config.toml
model = "segmentation model"
dataset = "simulated stained blood smears"
crop_scale_min = 1
num_classes = 5
arch = "unet"
norm = "groupnorm"
weight_standardization = false
blocks_per_level = 2
block = "bottleneck"
upsampling = "pixel_shuffle"
nesterov = true
orthogonalizer = "newton_schulz_5"
adamw_lr_other_params = 0.00078
steps = 5400
Rows from block 9, named by matrix and row number. Each number is 128 + 32 x the weight over the matrix's rms, rounded and kept within 0 to 255. All counts start at 0.
# convs1: 3x3 conv (model.decb.0.1.convs.1.weight, 96x96x3x3), inputs 40-49, a 3x3 kernel for each
convs1.8 [136 117 134 137 122 134 156 131 102 133 150 128 126 146 142  98 145 157 143 122 172 182  21  94 150  45 142 146 120 189 109 122 115 162 139 106 147 118 107 152 120 118  90 134 132 112 204 127 118 125  55 107 143  82 181  95  32 203 133  46 187 102  37 191 143 100 156 116 115 119  96  83 158 166 184 129 113 124 161 109 151 113 121 146 132 140 127 111 132 114]
convs1.9 [134 122 111 141 124 137 131 125 126 111 145 121 134  88 148 118 121 110 202  94 124 158 141 108 166  96  79 108 142 109 124 134 149 121 112 109  98 117 125 101 154 121 118 148 109 116 179  54 229 186  80  97 185  91  51 126 123 122 137 119 116 119  23 145 152 128  90 132 129 164 148  56 126 171  81  97 192 138  85 150 140 134 129 148  94 122 133 129 119 127]
convs1.10 [131 135 122 153 127 163 111 120  99 139 111 126 112  96 114 100 111 105 100 139 143 100 115 113 140  43 150 113 133  88 111 130 148 126 139 141 133 127 136 123 123 123 114 126 137 133 219 120 115 132 156 109 127 190 162 156  94 163 111 119  78 122 153  88 135 138 147 113 147  80 112 152 145 119 148 113 123 151 124 152 145 126 122 112 146 117 116 148 142 131]
convs1.11 [119 120 144 129 152 139 145 111 133 105 120 129 119 118  99 120 140 141  94 204 134 152 155 122 155 158 211 152 138 130 146 160 139 125 142 166 141 133 122 129 162 166  84 119 136 111  83 157 128 142 167 162 134 138 127  84 139  77 167 103 158 102 150  94 121 170 129  93 126 151 175 119 114 181 133 100 129  91 161  86 133 136 146 108 138 105 136 130 120 146]
convs1.12 [125 124 133 139 127 126 131 122 110 140 114 133 134  89 116 132 112 144  83  89 117 103 102  92 142 101  84 130 157 109  96 122 112 120 144 108 146 148 122 138 123 108 156 128 127  81 173 145 107 167 114 140 149 169  96 150 177 111 169 143 115 141  87 132 164 187  99 158 150 154 141 128 100  93 187 136 133 113 122 141 130 112 127 136 145 134 134 111 122 111]
convs1.13 [139 108 133 126 154 148 139 149 143 121 143 142 145 117 130  76 116  99 143 137 122 153 176 140  69 129 192 139 144 138 104 127 115 137 150 114 105 117 127 148 112 144 116 119 133 144 141 125 128 185 178 146  93  97  46 149 136 195 134 108  92 132 101  99 136 143 169 147 123 116 104 130  79 132  82 115 136 111  96 127 142 131 140 121  99 127 115 126 136 108]
convs1.14 [142 149 153 154 139 138 133 121 136 135 130 109 112 114  83 109 103  90 117  93 175 136 128 183 152  89  67  95 166  85 135 130 101 147 136 121 133 140 151 119 111 143 129 150 142 153 144 129 102  72 118  81 106 139 129 190 104  59 138 111  59 101 129 121 139 188 125  98 125  92 115 127 142 124 172 174 156 141 120 127 113 160 143 121 116  95 115 125 125 155]
convs1.15 [119 100 145 152 133 138 133 121 151  93 116 106 117 115 105 117 102 114  84  91 152  94 140 182  49 139 208 158 102 134 125 126 143 119 150 139 150 143 135  92 157 102 117 184 119  85 118 105  67 183 207  46  97 167 120 149 151  56 179 156 129 131 149 157 148 132  91 155 188 115 147 151 176 175 150 120 141 149 113 126 132 135 121 147 134 142 148 127 160 114]
convs1.16 [128 148 113 135 143 120 138 150  97 102 165 124  93 121  95 131 123 101 152  84 106  76 138 150  78 178 117 171  63 120 164 142 172 106  92 172  93 184 127 122  81 133 118  80 132 109 138 196 140  83  88 125  93 147 142 104 132  56 136 108 132 119 138 135  64 157 106 152 142 139  98 145  92 109 186 142 104 156 122 129 123 126 140  97 129 140 130 148 147 117]
convs1.17 [130 134 131 134 113 139 115 133 112 122 154 119 130 128 142 111 145 153 103 100 174  98 120 181 100  96  84 144  55 121 142 129 119 132 129 162 116 107  95 109 110 132 111 151 154 255  87 131 182  59 128  84  85 183 100 124 108 101 121  66 167 102 103 142 116 149 130 178 126 173 119 106 155 124 138 168 105 146 144  63 153 118 125 150 126 118 118 132 122 118]
convs1.18 [116 129 120  97 113 115 100 134 133 122 138 128 128 151 142 100 127 105 120 148  66 115 197  47 145 143 213 124 118 128 150 171 126 102 133 149 112  93 127 152 122 117 106 124 119  98 148 174  99 100 185 141  99 122 125  94 145  92  75 107 174 148 181 109 144 122 102 127 130 158 134 135 121 166 144 105 223 149  63 133 108 121 128 101 124 104 138 120 141 113]
convs1.19 [128 135 123 143 100 114 144 125 124  86 138 111 134  89 106 175 113 111 149 160 164 144 128 196  70 133 220 125 160 189 126 106 190 154 120 163 126 109 137  97 111 111 211 113 120  71 121 112  48 100 158 107 160 147 196 120 127 103  97 148 195  84  82 106 128 133  88  91 102 134  77 135 125  65 129  66 230  90  43 246 112  95 150 131 102 158 127 103 108 146]
convs1.20 [121 119 114 151 120 129 136 145 140 117 149 142 115 129 143 105 140 120 122 167 165  93 139  94 115 108 158 128 167 124 124 120 130  90 153 142 112 135 144 167 121 121  98 104 104 158 152 105  83 220 184 114  90  93 112  87 100 113 164 129 152 117 172 145 126 119  98 126 162 130 144 143 152 150 125 150 114  93 124 105 130 132 131 114 151 130 134 115 120 120]
convs1.21 [134 143 123 122 124 143 139 133  95 110 134 144 129 120 171 137 124 115 159 116 160 139 121 185  46 128 141  98 107  88 128 177 111  98  82 124 117 119 122 102 105 119  81 123 148 131 105  80 141 125 168 196 111 114 111 163 149 137 149 109 109  58  84 126 163  99 115  95 139 134 104 120 102 110 134 150 171  65 158 156  94 143 138 129 129 137 113 137 122 127]
convs1.22 [152 147 127 135 125 126 124 132 159 157 129 150 119 137 113 133  85 103 154 108 112 148 121 148 139 177  99 153 130 100 100 158 136 155 117 105 152 113 137 141 131 137 164 119 138 119 103 103 159 195 136 105 145 165 118 146 136 171 183 145 112 124 205 131 109 130 129 193 111 125 113 134 137 122 155 117 110 164 132  44 140 127 137 128 146 129 117 141 125 125]
convs1.23 [133 121 109 125 108 119 129 130 148 176 131 154 161 134 106 141 125 134 138 101 119 137 129 106 164  91 126 146  92 106 118 138 152 177 133  85 166 128 137 117 144 122 111 139 132  76 163  91 138 152 183 159 142  82 116 194 186 141 140 134 107 132 197  98  85 151 143  79 132 125 102 135 142 132  81  89 109 170 148  93 119 112 105 121 105 127 125 138 126 126]
convs1.24 [154 131 134 139 124 122 143 106 130 127 126 132 134 108 145 160 149 150 195 196  52  80 183 114 206  98 149  83 141 160 143 151 153 138 127 143 128 138 131 123 115 146 160 100 116  57 164 155 124 106 154  84 171 137 110  87 155 137 123 107  73 163 113 122 114 125 171 111 107  97 134 149  91 122 133 114 127 131  80 126 154 125 137 131 124 113  99 134 105 135]
convs1.25 [120 137 145 130 115 128 126 136 135 103 139 121 126 161 165  81 140 135 175  79 131 147 155 141  98 142 111 155 161 113 154 137 134 171 140 104 136 128 111  98 151 111 146 108 122 141 198  99 144 152  98 142 148  47  92 154 134 146 121  83 144 135 152 125 111 153 141 116 128 163 136 148 124 137  94 122 120 136 141 121 135 121 100 120 131 130  97 121 121 128]
convs1.26 [123 144 124 151 144 146 143 148 110 131 129 120 143 153 153 122 144 142 140 176 205 148 144 149 126 148 100 149 129 153 139 109 133 123 145 135 142 146 127 149 131 131 104 116 136  28 157 141  19 154 155  78 184 156 160 116 123 155 157  98 129 158 150 132 157 134 104 124 121 124 136 155 132 136 148 128 135 137 115 117 103 148 137 148 121 131 137 140 129 123]
convs1.27 [118 129 136 120 145 118 150 135 123 156 111 163 159  93 115 134 149 110 101 147 170 188 108 127 161 193 169 122 160 124 154 152 117 156 163 138 120 116 124 127 141 127 133 143 105 128 200 165 107 162 144  17 208 125 154 191 139  99 130 216 105  79 138 120 106 116 128 110 149 165 149 134  88  85  83 121 142  83  97 134 130 134 113 117 134 145 120 146 125 128]
convs1.28 [142 135 118 142 146 129 101 124 139 111 153 141 130 150 117 136  91 119 123 172 159 104 113 159 188 192  75 153 123 138 110 166 162 121 155  73 104 149 112  90 177 131 121 137 137 178  89 215 174 151  82 142 137  77 145 135 179 121 141 176  81 179 155 146  88 125 133 114 142 130  61 130 136  70 102 104  86 101 143  94  74 128 135 125 139 106 107  97 146 127]
convs1.29 [123 130 121 123 143 117 114 133 135 112 116 179 129 118 165 116 152 152 115 131 133  74 193 178 172 164  96 145 171 160 112 149  94 119 152 137 149 127 151 137 103 114 128 155 134 139 162  90 129 157 149 179 144 117 129 112 110 157 111 149 144 115 152 117 100 145 139 142 173 153 173 130 109 114  85 123 132  86 114 134 139 119 136 105 138 125 136 158 121 116]
convs1.30 [134 136 148 145 143 139 138 125 148 134 141 119 141 143 154 133 133 133 165 139 105  82 124 114 122 135 171 146 122 144 160 142 152 162 129 138 138 119 119 131 118 137 111 118 156 148  69  93 132 161  93 156 135  20  71  95  83 127 156  87 108 141  66 138 146 103 159 145  95 121 145 102 129 122 149  81 158 164 106 101 113 120 127 133 118 118 130 150 106 110]
convs1.31 [131 141 114 100 114 123 116 134 129 115 141 144 138 105 120 120 129 139 158 138 143 133 151 190 146 200 150 113 106 125 118 153 149 120 170 133 153 134 128 140 156 168 134 163 151 125  52 183  95 154 149 107  91 198 136 151 122 107 123 151 179 128 114 133 112 119 131 107 185 114 100 148 115  83 177 114 123 124 139  69 138 137 115 114 131 122 136 133  99 134]
convs1.32 [120 134 114 108 142 109 117 128 112 141 138 130 122 119 140 129 137 109   0  47  52  86 168 111  81 147 104  83 162 145  97 145 160  78 172 147 129 131 119  94  90 131 153 137 139  31  75 120  77 131 124  46 163 193  94 155 111 116 119 118  95 136 152 128 100 158 149 121 186 172 123 172  90 144 123 127 163 122 136 165 162 121 131 128 133 113 123 138 118 116]
convs1.33 [144 122 111 118 142 127 112 119 127 139 148 106 130 117 117 137 133 116 150 141 138 129 141 104 137  82  97 114 130 102 158 152 130 117 123  75 135 130 107 164 140 145 101 146 112 142 129 140 176 165 191 113 122 127  35  93 128 129  60 132  95 146 113  76  80 183 140 131 121  99  89 127 121 148 137 131  88 133 152 155 130 105 131 107 116 116 128 130 113  98]
convs1.34 [120 120 143 109  78 141 129 139 114 134  92 117 121  85 127 104 110 114 124 130 158 193 105  36 104 101  96 126 126 117 144 143  88 153 126 112 128 123 120 118 143 154  89 162 130 142 161 128 144  24  27 174 124 175 116 165  95 104 106 137  67  98 106 119 106 183 136 127 132  94 116  95 134 118 129 139  80 111 108 123 103 125  87 139 141 130 128 111 124 123]
convs1.35 [131 123 130 122 122 133 123 119 134 146 109 128 145 109 144 128 109 158 171  75 186  95 143 220  95 157 149 137 114 169 123 161 159 114 109 142 148 133 140 121 119 137  94 125 113 139 110  27  90 147  85 174 153  86 122 115  84  95  93  99 178 130 126 153 121  54 118 125 170 112 109 136 127 113 132 120 117  77 121  92  64 107 121 134 134 136 113 132 110 119]
convs1.36 [114 113 117 137 126 139 113 144 109 152 151 118 183  90 115 142 150 112 209 131 139 127  88  65 113 161 189  88 157 101 115 178  92 168 121 114 131 131 109 143 122 114 108 106 125  94 159  93 144 117 151 102 133 115 144 114  89 151 155 131 153  77 146 102 164 147 115 105 137 141 165 129 102  62 133 104  87 127 110 116  94 128 127 135 115 122 107 114 118 118]
convs1.37 [100 120 126 111 133 134 127 141 146 115 109 128 132  89 117 129 115 159 103 102 114  67 104  55 106 185 104  96 142 114 109 140  82 101 101 136 112 135 141 136 157 144  95  94 145 108 108 128 109 148 136 139 118 194 150 136 141 103 205 174 101  89 180 115 129 152 118  71 145 121 141 136 142  97 158 178  68 109 123 106 132 152 134 117 131 126 133 143 139 155]
convs1.38 [119 137 123 139 136 127  94 123 113 134 132 118 127 122 148 127 108 141 172 183 118 118 113 172  49 169 174 140 184 114 103 180 133 120 135 133 132 123 160 117 138 136 131 167 121  43 187 105  67 124 112  44 146 123  42 124 100 101 168  84 117 138 144 126 153  89 130 114  80 143 125 112 110 153 131 121 105 170 126 107 129 155 141 123 139 104 143 158 101 130]
convs1.39 [125 149 151 141 126 139 120 119 111 106 131 116 123 128 112 127 152 101 140  78 117 107 181 128 130 186  63 141 141 132 145 115 121 141 151 144 122 150 143 112 119 136 110  88  96 113 120 132  63  99 170 125 126 161 218 156 159 141 152  70 120 138  90 135 157 147  96 129 112 121 123  92 120 132 158 101 153 207  93 145 163 137 124 137 115 122 152 123 129 156]
convs1.40 [112 124 133 105 142 162 118 103 118 127 113 105  89 137 112 147 116 124 124 116 130 153 173  97 106 107 110 126 124 143 162  71 146 139 130 150 113 156 150 126 133 129  87 124 117 110 141 132 110 162 157 151  86 185 172 111  76 166 147 121  78 108 161 148  91 116 121 125 137  93  65  94 127 122 109 122 109  99 130 110 125 130 134 143 133 131 119 111 143 112]
convs1.41 [117 121 163 119 110 142 125 148 144 140 121 137 122 134 138 118 129  91 126 102 141  94 133 173 132 152 237 148  94 140 151 100 148 162  90 182 124 126 144 129 112 160 118 136 124 134 157 152 151 172 138 156 116 110 174 150 162 161 186 123  71  88  79  97 118 120 138 144 139 106 141 138 137  92 116 137 106 159 105 165 131 137 126 135 125 111 111 149 138 119]
convs1.42 [113 114 113 111 126 111 102 141 140 123 146 141 132 136 149 136 133 136 177  70  85  91  46  50 103  75 110 139  97 114 134 128  82 114 125  85 165 128 109 144 168 129 123 126 113 110 107  16 149 123 191 157 174 151  60  94 110  91 140 162 124 109 109 119  86 134 128 135 127 109 139 168  93 118 190  85  45 169 104 100 136 134 125 133 132 108 111 130 118 143]
convs1.43 [161 121 140 145 107 133 117 113 151  89 104 103 120 140  87 152 135 123 119 161 117 125 182 116 106  53 126 146 158 141 126 141 143 151 110 169 117 130 125 111 120 102 166 135 139 140 128 113 106 118 139 156 159 107 153  98  98  65 101 135  92 121 107 134 128  76  98 100  97 126  98  97 110 121 112 144 201 150  65 144 137 142 126 119 120 144 120 123 131 128]
convs1.44 [142 130 119 126 122 140 140 114 142 121 106 114 149 133 120 108  99 135 147 126 160  84  23 135 149 145 121 147 144 118 136 111 103 157 135 114 146 164 132 137 146 118 152 110  97 148 111  60  91 231 110 172 183  89 157 129  85 164 124  48 159 113 127 113 106 125 134 120 160 108 175 201 123 142 154 111  91 158 124 151 134 115 122 155 113 118 136  93 125 117]
convs1.45 [122 157 140 117 124 111  97 138 126  99 138 129 111 133 115 131 164 110 111  76 104 142 146 163 135 132 159 122  79 146 117 149 118 160 153 182 123 130 117 124 106 145 108 104 129 210 125 187 114 124 125  39  74 109 110 163 128 154  84 140 118 113  78  80 101 113 102 114 107 111  96 120 113 148 142 116 139 115 187 113 175 138 121 125 125 130 109 116 122  99]
convs1.46 [103 128 113 112 131 140 119 129 107 163 149 167 133 137 134 145 135 122 140 137 116 142  87  97 110  92 159 115 137 150  75 135 153 104 117 158 147 128 133 131 120 146 109  93 133 172 115  84 128 119 157 128  57 138 168 166 125 165 115 128 147  86 173 178 154 127 108  54 110 101 126 147 147 104 100 105 163  84  80 132 112 136 130 116 107 159 110 101 115 133]
convs1.47 [129 124 113 128  93 115 127 118 126 119 114 107  73 126 100 116  93 121  48 182 183  97 246  93 109 240 130 123 177 127 158 140 131 120 155 118 110 128 131 142  96 112  94  98 131  81  94 169 127 148 141 138  82 164 128  85 117  81  68  96 187  86 121 108 108 160 157  94 169 132 124  74 184 107 130 226 118 134 173 132 171 133 130 115 139 140 139 133 113 117]
convs1.48 [145 112 111 119 107 108 119 128 108 140 165 141  91 168 113  91 127 120 154 214 164 126 142 177  97 149 128 101 133 157 139 132 114 137 116 120 143 124 144 141 166 157 128 152 143 127  63 178 133 114 116 125 116  74 205 129  38 162 169  96 137 140  60 107 148 130 121 171 161 122 125 152  76 143 195  94 105 255  91  99 163 110 123 146 126 127 151 123 116 150]
convs1.49 [145 115 154 162 120 119 137 115 137 133 143 128 120 133 115 128 110 163 164 236  51  94  92 133 183  90  82 108 135  63 125 125  51 121 140  77 139 163 115 106 144 105 152 121 100 141 116 125 138 136  56 128  87  92 157 154 123 169 135 114  52 113  94 105 145  96 141 108 139  98 100 115 153  75 147 167 129 158 116 140 127 136 136 143 145 112 144 131 130 127]
convs1.50 [152 129 125 122 113 136 130 133 125 118 139 182 115 166 142 165 225 126  82 109  75  93  91 151 172 174 163 128 120 139  98  99 119 105 176 123 112 133 136 109 145 134 134 128 133 109 132 124 130 152 153 137 124 116 123 108 171  75 117 130  39  37 109 112  82  97 137 109 168 107 159 122  74 131  68 102 176  93  47 113 141 133 119 108 128 106 133 113 149 149]
convs1.51 [157 137 132 143 147 153 124 111 149 131 127 122 145 115 141 119  90  99  86  96 131  36 170 128  50 146 105 127 122 174 124 131 162 107 145 124 119 136 112 139 141 131 103 132 131  94 191 139  66 161 124  69 177 102  84 181  98  50 136 138 118 112 165 107 113 103  95 121 142 109  85 145 122 170 118 104 207 141  86 117 119 133 132 141 118 110 119 137 111 112]
convs1.52 [131 122 136 118 128 124 115 137 139 126 127 166 137 103 139 114 112 134  36  82 134  48 117 119 108  94 105  73  83 133  87 108  87 133 110 117 132 128 142 133 153 150 136 142 112 134 122 116 146 215 101 130 208  90 165 154 142  76 203 124 108 164 100 120 107 136 118 127 139 141  97 128 136 145 125 110 108  93 152 106 114 103 116 133 126 144 109 116 124 135]
convs1.53 [126 121 131 114 127 113 116 134 131 151 159 135 145 103 187 128 167 114 138 112 123 116 121 108 119 114  88 134 122  88 111 117 161 137 143 165 108 131 136 125 113 150 121 108 103 111 102  29 177 142  86  67 174 125  47 122 153 151 152  88 112 135 136 106 149 128  81 103  98 128 123 123 125 141  84 163 178 134 141 104 132 146 163 138 125 143 109 128 106 140]
convs1.54 [136 164 117 128 163 160 129 130 122 148  96 115 109  81 159 163  97 120  80 138  65  59  71 119 147 150  52  64 126  94 152 138 136 102 116 119 150 167 158 113 139 136  98 155 124 113 127  69 107 200  49 117 131  93 102 164 112 102 116 123 125 157 170 110 144 142  86 109 140 105 137 117 145 125  78 186 113 131  88  99 130 136 146 113 143 145 128 129 147 120]
convs1.55 [128 137 126 158 142 126 114 135 134 115 115 141 139 126  89 101 140 110 137 127  69 170 109  97 146  74 173  67 134 122 101 157 127 115 190 130 109 135 124 100 133 125 134 132 143  77 191 146  94 145 155  97 179 177 113 117 147 113 109  98 154 193 153 163 164 154 162 153  90 165 124 126 134 139 152 171 161 172 122 120 179 112 122 131 135 133 136 134 143 135]
convs1.56 [138 123 111 106 124 114 147 142 147 111 144 112 131  96 135 140 182 198 116 115 142  92 119 134 127 111 112 122 101 103 121 165  91 147 103 131 112 119 160 117 107  95 121 117 129  95  58  66 159 169 140 191 117 135 104 124 156 115 105 141  71 181 115 146 140 103  86 114 127  99 157 140 146 115 122 175 141 146 110  64 111 133 147 128 124 168 122 110 115 136]
convs1.57 [123 128 140 128 137 135 115 122 117 100  89 115 156 107 100 115 132 108  93  40 100 109 116 107 111 117 125  85  84 127  98 108 101 127 144 123 116 110 165 129 128 135 141 121 110 170 123 131  91 118 156 193  95 109  88 152 128  73 111 161 189 124 106 133 147 135 148  99 126 171 161 121  75 192 150 141 122 102 113  70 127 142 128 121 110 122 138 149 127 143]
convs1.58 [135 130 141 123 120 147 146 140 142 117 132 140 142 118 124 121 135 117 121 167 101 125 123 159 147  93 102  81 163 141 187  96 132 142  85 139 141 117 109 144 158 142 133 116 133 141 163 131 203 112 136 134 141 116 158  95 109 141 118 152 127 138 113 124  86 143 127  97 121 129 159  88 150 136 182 134  83 155 134 156 144 140 151 124 127 138 159 129 142 125]
convs1.59 [144 112 132 159 127 115 130 137 132 150 132 131 139 103 139 116 112 139 131 157 113 100 103  92 144 202 170 135 181 131 110 148 100 104 133 118 131 109 152 143 150 112 109 134 133 148 119  63  83 178 108  52  59 120 176 119 150 172 156 134 112  73 140 135 124 119 154 159 191 124  88 135 132  98  71  88 128 123 108 119 129 123 140 141 114 142 118 120 124 119]
convs1.60 [133 136 117 125 120 123 118 122 125 133 123 139 115 134 112 135 135 129 121 114 157 201 129 135 132 104 142 128 134 143 132 123 123 146 112 106 122 135 143 135 133 115 122 117 139 114  97  35 155 114  61 133 113  24 118 108  57  99  97  78 107 155  86  76 149 134 106 141  94 115 131 129 144 119 146 166  89 133 149 148 137 131 126 131 124 121 133 133 132 130]
convs1.61 [132 152 144 155 149 144 107 132 131 141 118  80  94  75 146 126 121  93 154 138 138 255 126 170 179 100 179  92  86 121 150 126 122 116 103 154 177  96 102 145 109 137 125 106 153  94 220  77 139 182 186  97  71 138 160 159 145 112 141  81  97  98 120 115 161 159 176 187  61 114 150 135 168 172 124 162 103  96 140 126 121 110 111 145 128  96 113 119 115 135]
convs1.62 [137 123 149 123 125 156 131 120 122 109 113 138  95 141 135 143 113 122 112  86 166 136 162 107 217  82  91 140 149 158 119 154 102 116 115 102 150 125 131 148 118 137 112 129 117  65 175 100 101 148 113 139  41  36 119 174 159 153 131 166  66 145  86 133 139 151 134 128 144  98  88  84  99 155 139 132 123 112  74 104  91 116 135 115 130 109 122 124 116 107]
convs1.63 [ 89  96 133 123 144 139  93 116 127 141 101 127 153 122 142 136 101 131  85 127 120  37 113 119  61 107 127 111 116 160 112 115  75 132 135  94 136 116 117  88 107 124  89 124 104 152  82 161  55  74 146 173  51 101 117 127 120  67  95 134  95  31 122 158 128 107 115 100  84 136 113 165 166 152 141 145 142  78 172 154 153 130 131 124 130 126 137 110 141 151]
convs1.64 [103 130 122 116 139 158 124 145 136 128 126 106 150 122 115 101 158 117 117  70 129 124 155 168 129 174  94 137  95 166  63 131 117 101 143 122 149 120 136 209 119 133 110 109 139 129  81  85  55 147 121  61 131 124 126  25 128 177 186 111 172 207 168  94  83 102 123 128 128 118 137 132 109 175 110 130 149  94 122 128 115 126 136 116 126 123 133 135 161 126]
convs1.65 [128 136 109 127 131 120 150 145 125 115 146 105 136 106 103 118 110 144 154 137 140  95 127 131 128 140 180 166 161 113 138 159 151 126 174 154 162 125 158 148 103 149 134 120 126 118 152  58 168 242 159 150 107 135 105 124 149 109 134 131 172  78 104 136  97 102 136 157 155 130  95 151 116 125 167  75 131 123  91 120 139 133 137 123 129 107 132 109 134 149]
convs1.66 [125 125 147 129 138 118 148 129 122 128 159 127 111 145 160 114 130 134 135 174 120 131 151 135 128 133  77 145 128 102 130 156 109 106 174  73 131 125 138 113 137 135 153 132 141 232 145  95 108  86 186 102  85 148 175 160 143 195 142  97 169 120 106 114 145 160 113 156 179 146 128 145  90 120 124 108 110 136 195  80 121 112 148 125 139 114 127 121 106 131]
convs1.67 [140 138 145 124 107 141 130 116 143 107 179 177 162 238 214 124 171 132  99 140 142 240 210 127 149  90  70 162 177 147 160 117 126 132 116 180 112 147 144 132 139 124 147 156 125 137 140  72  40 127 143  66  97 164 169 124  67  72  96 142 119 122 170 106  92 132 133 162  98 150 136 114 117  87 143 119 123  68 123  59 121 115 111 118 137 127 133 126 133 127]
convs1.68 [132 117 125 123 128 119 134 142 108 132 130  97 112 133 162 147 104 127 142  98 135 156 102  88 112 148  77  94 148 113 160 159  86 137 150 146 103 117  93 120 135 159 124 151 108  57 154  93  75 154 163 143 187  94 122 162  78 184 192 141 140 116 115 101 137  92 107  94 141 124 132 148 134 115 153 137 121 169 217  97 105 144 135 131 135 146 132 141 141 137]
convs1.69 [153 155 128 111 133 117 107 130 118 122 156 141 126 151 139 113 138 136 139 217 166 183 136 165 157 139  69 143 132 171  90 137 142 151 122 119 115 122 128 140 101 116 165 120 105 113 125 162 154 145  91 229  81 156 159 165 145 187 154 122 173 107 117 128 134 150 121 167 118 129 132 124 122 150  91 127 167 139 151 112 103  96 143 113 137 146 141 126 139  97]
convs1.70 [117 134 121 124 150 133 141 136 114 105  82 140 134 135 134 134 156 113 146 170 135 173  96  89 154  89  16 139 112 152 100 164 125 140 119 110 152 142 135 126 164 131 129 112 157 197 169  93 133  71 140 107 102 136 188 102 135 129 104 156  53 178 194 159 113 121 158  92  89 115 147 121  85  97  79  76  98 126 114 142 128 114 134 147 116 128 143 133 104 121]
convs1.71 [ 93 126 137 121 137 136 106 113 127 120 144 130 131  99 123 135 122 131 182 107 126 209 164  95 228 124 116 162 109 149  85 141 114 129 113  96 145 148 145 123 113 117 115 139 132  44 144  37 123 180 127  51 191  50 121 145  92 192 172 100 111 172 140 140 113 141 147 128 173 141 158 107 119 168 185 140 124 132 142 142 133 128 133 136 128 113 138 151 134 126]
convs1.72 [130 119 139 132 149 113 105 124 115 102 124 154 121 120 135 113 131 126 110  84 200 124 173 193 139 140 117 130 135 139 130 127  91 121 147 113 123 128 153 156 133 158 115 134 139 142 168  57 121 114  39  74  50  88 204 181  42 171 141  36 198 133 166 170 148  69 106 153 154 112 173 149 192 159  51 133 145  81 112 104 100 140 129 134 147 124 129 136 121 118]
convs1.73 [108 103 129 126 106 116 126 123 129 110 141 164 125 120 146 118 125 129 133 114 167 104 157 149 117 153  69 101 190 167 148 156 131 159 125 113 136 119 121 141 124 139 137 133 150  59  92 124 131 142  54  92 125  82 171 125 116 133 117  72 156 163 129 149 126 120 171 181 166 116 141 196 136  88 154 116 154 172  87 165  93 141 101 142 129  99 142 134 132 139]
convs1.74 [100  75 124 115 124 120 113 140 128 114 133 138 135  88 123 140  95 136 166 157  74 169 154 114 135  73 103 116  80 137 202 112 121 124 176 131 134 127 116 150 120 123  92 134 146 110 119 138 184 145  66 148 154 151 129 121 166 176 159 183 117 167 177 153 113 112 132 137 148 107 114 138 124 138  88  96  82  92 107 157 170 122 116 112 128 114 126 126 118 139]
convs1.75 [133 130 131 132 129  98 133 108 126 105 128 138 111 135 125 147 170 123 119  99 153 133  50 136 123 118 186 121 124 139 114 212 152 116 116 126 124 125 100 104 123 126 119 110 136 170 125 157 177 200  67 131 183 119 150 165  48 187 141  20 173 131  79 146 162 147 176  98 132 200 117  92 141 202 140 133 151 101  85 137 108 122 115 132 130 154 134 130 118 135]
convs1.76 [110 109 105 119 145 141 102 125 127 127 143 116 107 131 103 118 107 136 144 157 132 141 101 158 134 161 145 111 139 130 154  74 136 122 114 137 146 142 142 120 134 110 133 136 140 119 106 142 155  88  89 107 129 113 159 139 184 124 166 131 164 172 130 132 109 141 145 129 166 123 123 160 192 120 135 146 119 164  93 147 133 140 145 147 133 129 142 144 148 127]
convs1.77 [143 119 124 138 120  95 104 132 121 118 134 156 167  94 140 118 115 126 124 157 107  75 102  35  90 115 124 154 147 102 128 145  99 119 138 116 138 108 142 119 128 116 126 147 123 150  87 139 149  99 171 160  43 134  78 122 123 137 133 101 172  82 167 115 127 141 112 134  99 158 116  86 167 136 120 105 130 129 134  90 132 109  99  98 130 139 109 113 125 138]
convs1.78 [119 131 132 133 145 126 116 155 116 159 149 141 123 146 134 144 108 139 143 113 109 147 127 123 149 115 192 122 114 104 143 114 147 130 118 169 127 112 152 132 110 125 144 139 133 138 106 213 167 123 113  86 139 114 144 108 160 176 180 152 179 123 134 160 112 109 158 163 133 212 156 104 140 115 120 167 132 158 120 127 143 114 158 133 126 143 146 130 139 119]
convs1.79 [131 126 136 149 102 122 129 112 134 129 125 149 129 148 129 164 136 122 123 111 173  70 127 199  95  50 164 169 144 160 125 189 162 159 129 187 120 128 118  94 130 118 132 109 129 136 129 175 135 134 198 119 135  84  86  94 192 109  43 108 140 131 147  94  99 101 143 116  92 138  82  78 119  57 102 152 137  59 200 140 131 142 101 106 137 112 125 152 131 140]
convs1.80 [138 127 139 110  99 123 110 115 127 140 136 129 121 117 122 127 115 144  77 170 240 110 200 110 125 140 168  72 111 145 130 128 122 108 123  74 126  91 117 127 130 166 119 137 133 161  61 115 124  81 115 154  40 109 176 100  61  96 157 124 130 108 170 103 155 162 141  91 119 148 107 138 123 156  98 148 140  97 137 157  73 144 121 135 130 116 128 140 115 116]
convs1.81 [124 132 144 132 142 138 111 114 114 113 136 167 115 131 142 128 137 118 108 116 162  73  94 126 102 139 148 150 133 132  92  83 118  98 162 190 102 134 122 111 124 147 148 130 127 157  92  76 116 111 129  83 150 109 135  31 124  68 147 124  73 155  51 131 138 117  84 156 121 104 119 123 145  91 167 147 103 158 114  91 152 136 124 108 111 122 122 119 118 130]
convs1.82 [124 119 115 135 121 125 124 139 106 140 136 143 136 141 145 140 130 141 161 157 122 208 131  56  80 205  16 142 153 133 107 128 107 106 130  98 116 119 128 137 136 128 172 141 141 125 163 102 133 137  32 167 132 104 133 107  80 134 123  65 153 148 102 123 102  96 124 140 101 137 123 122 166 101  92 140 112 119  98 113 108 129 132 119 128 115  81 124 122 124]
convs1.83 [146 128 163 115 158 138 125 134 145 143 145 107 107 135 104  81 123 109 180 119 115 151 123 148  93 122 115  94 167 162 134 146 136 133 114 110 125 132 114 186 134 137 126 161 117 142  93 138 101 131  72 148 145 155 110 125 103 143 151 140 136 106 167 112 156 107 108  61 117 158 112 121  87 157 173 176 113 164 123 128 150 139 119 140 134 151 124 141 106 135]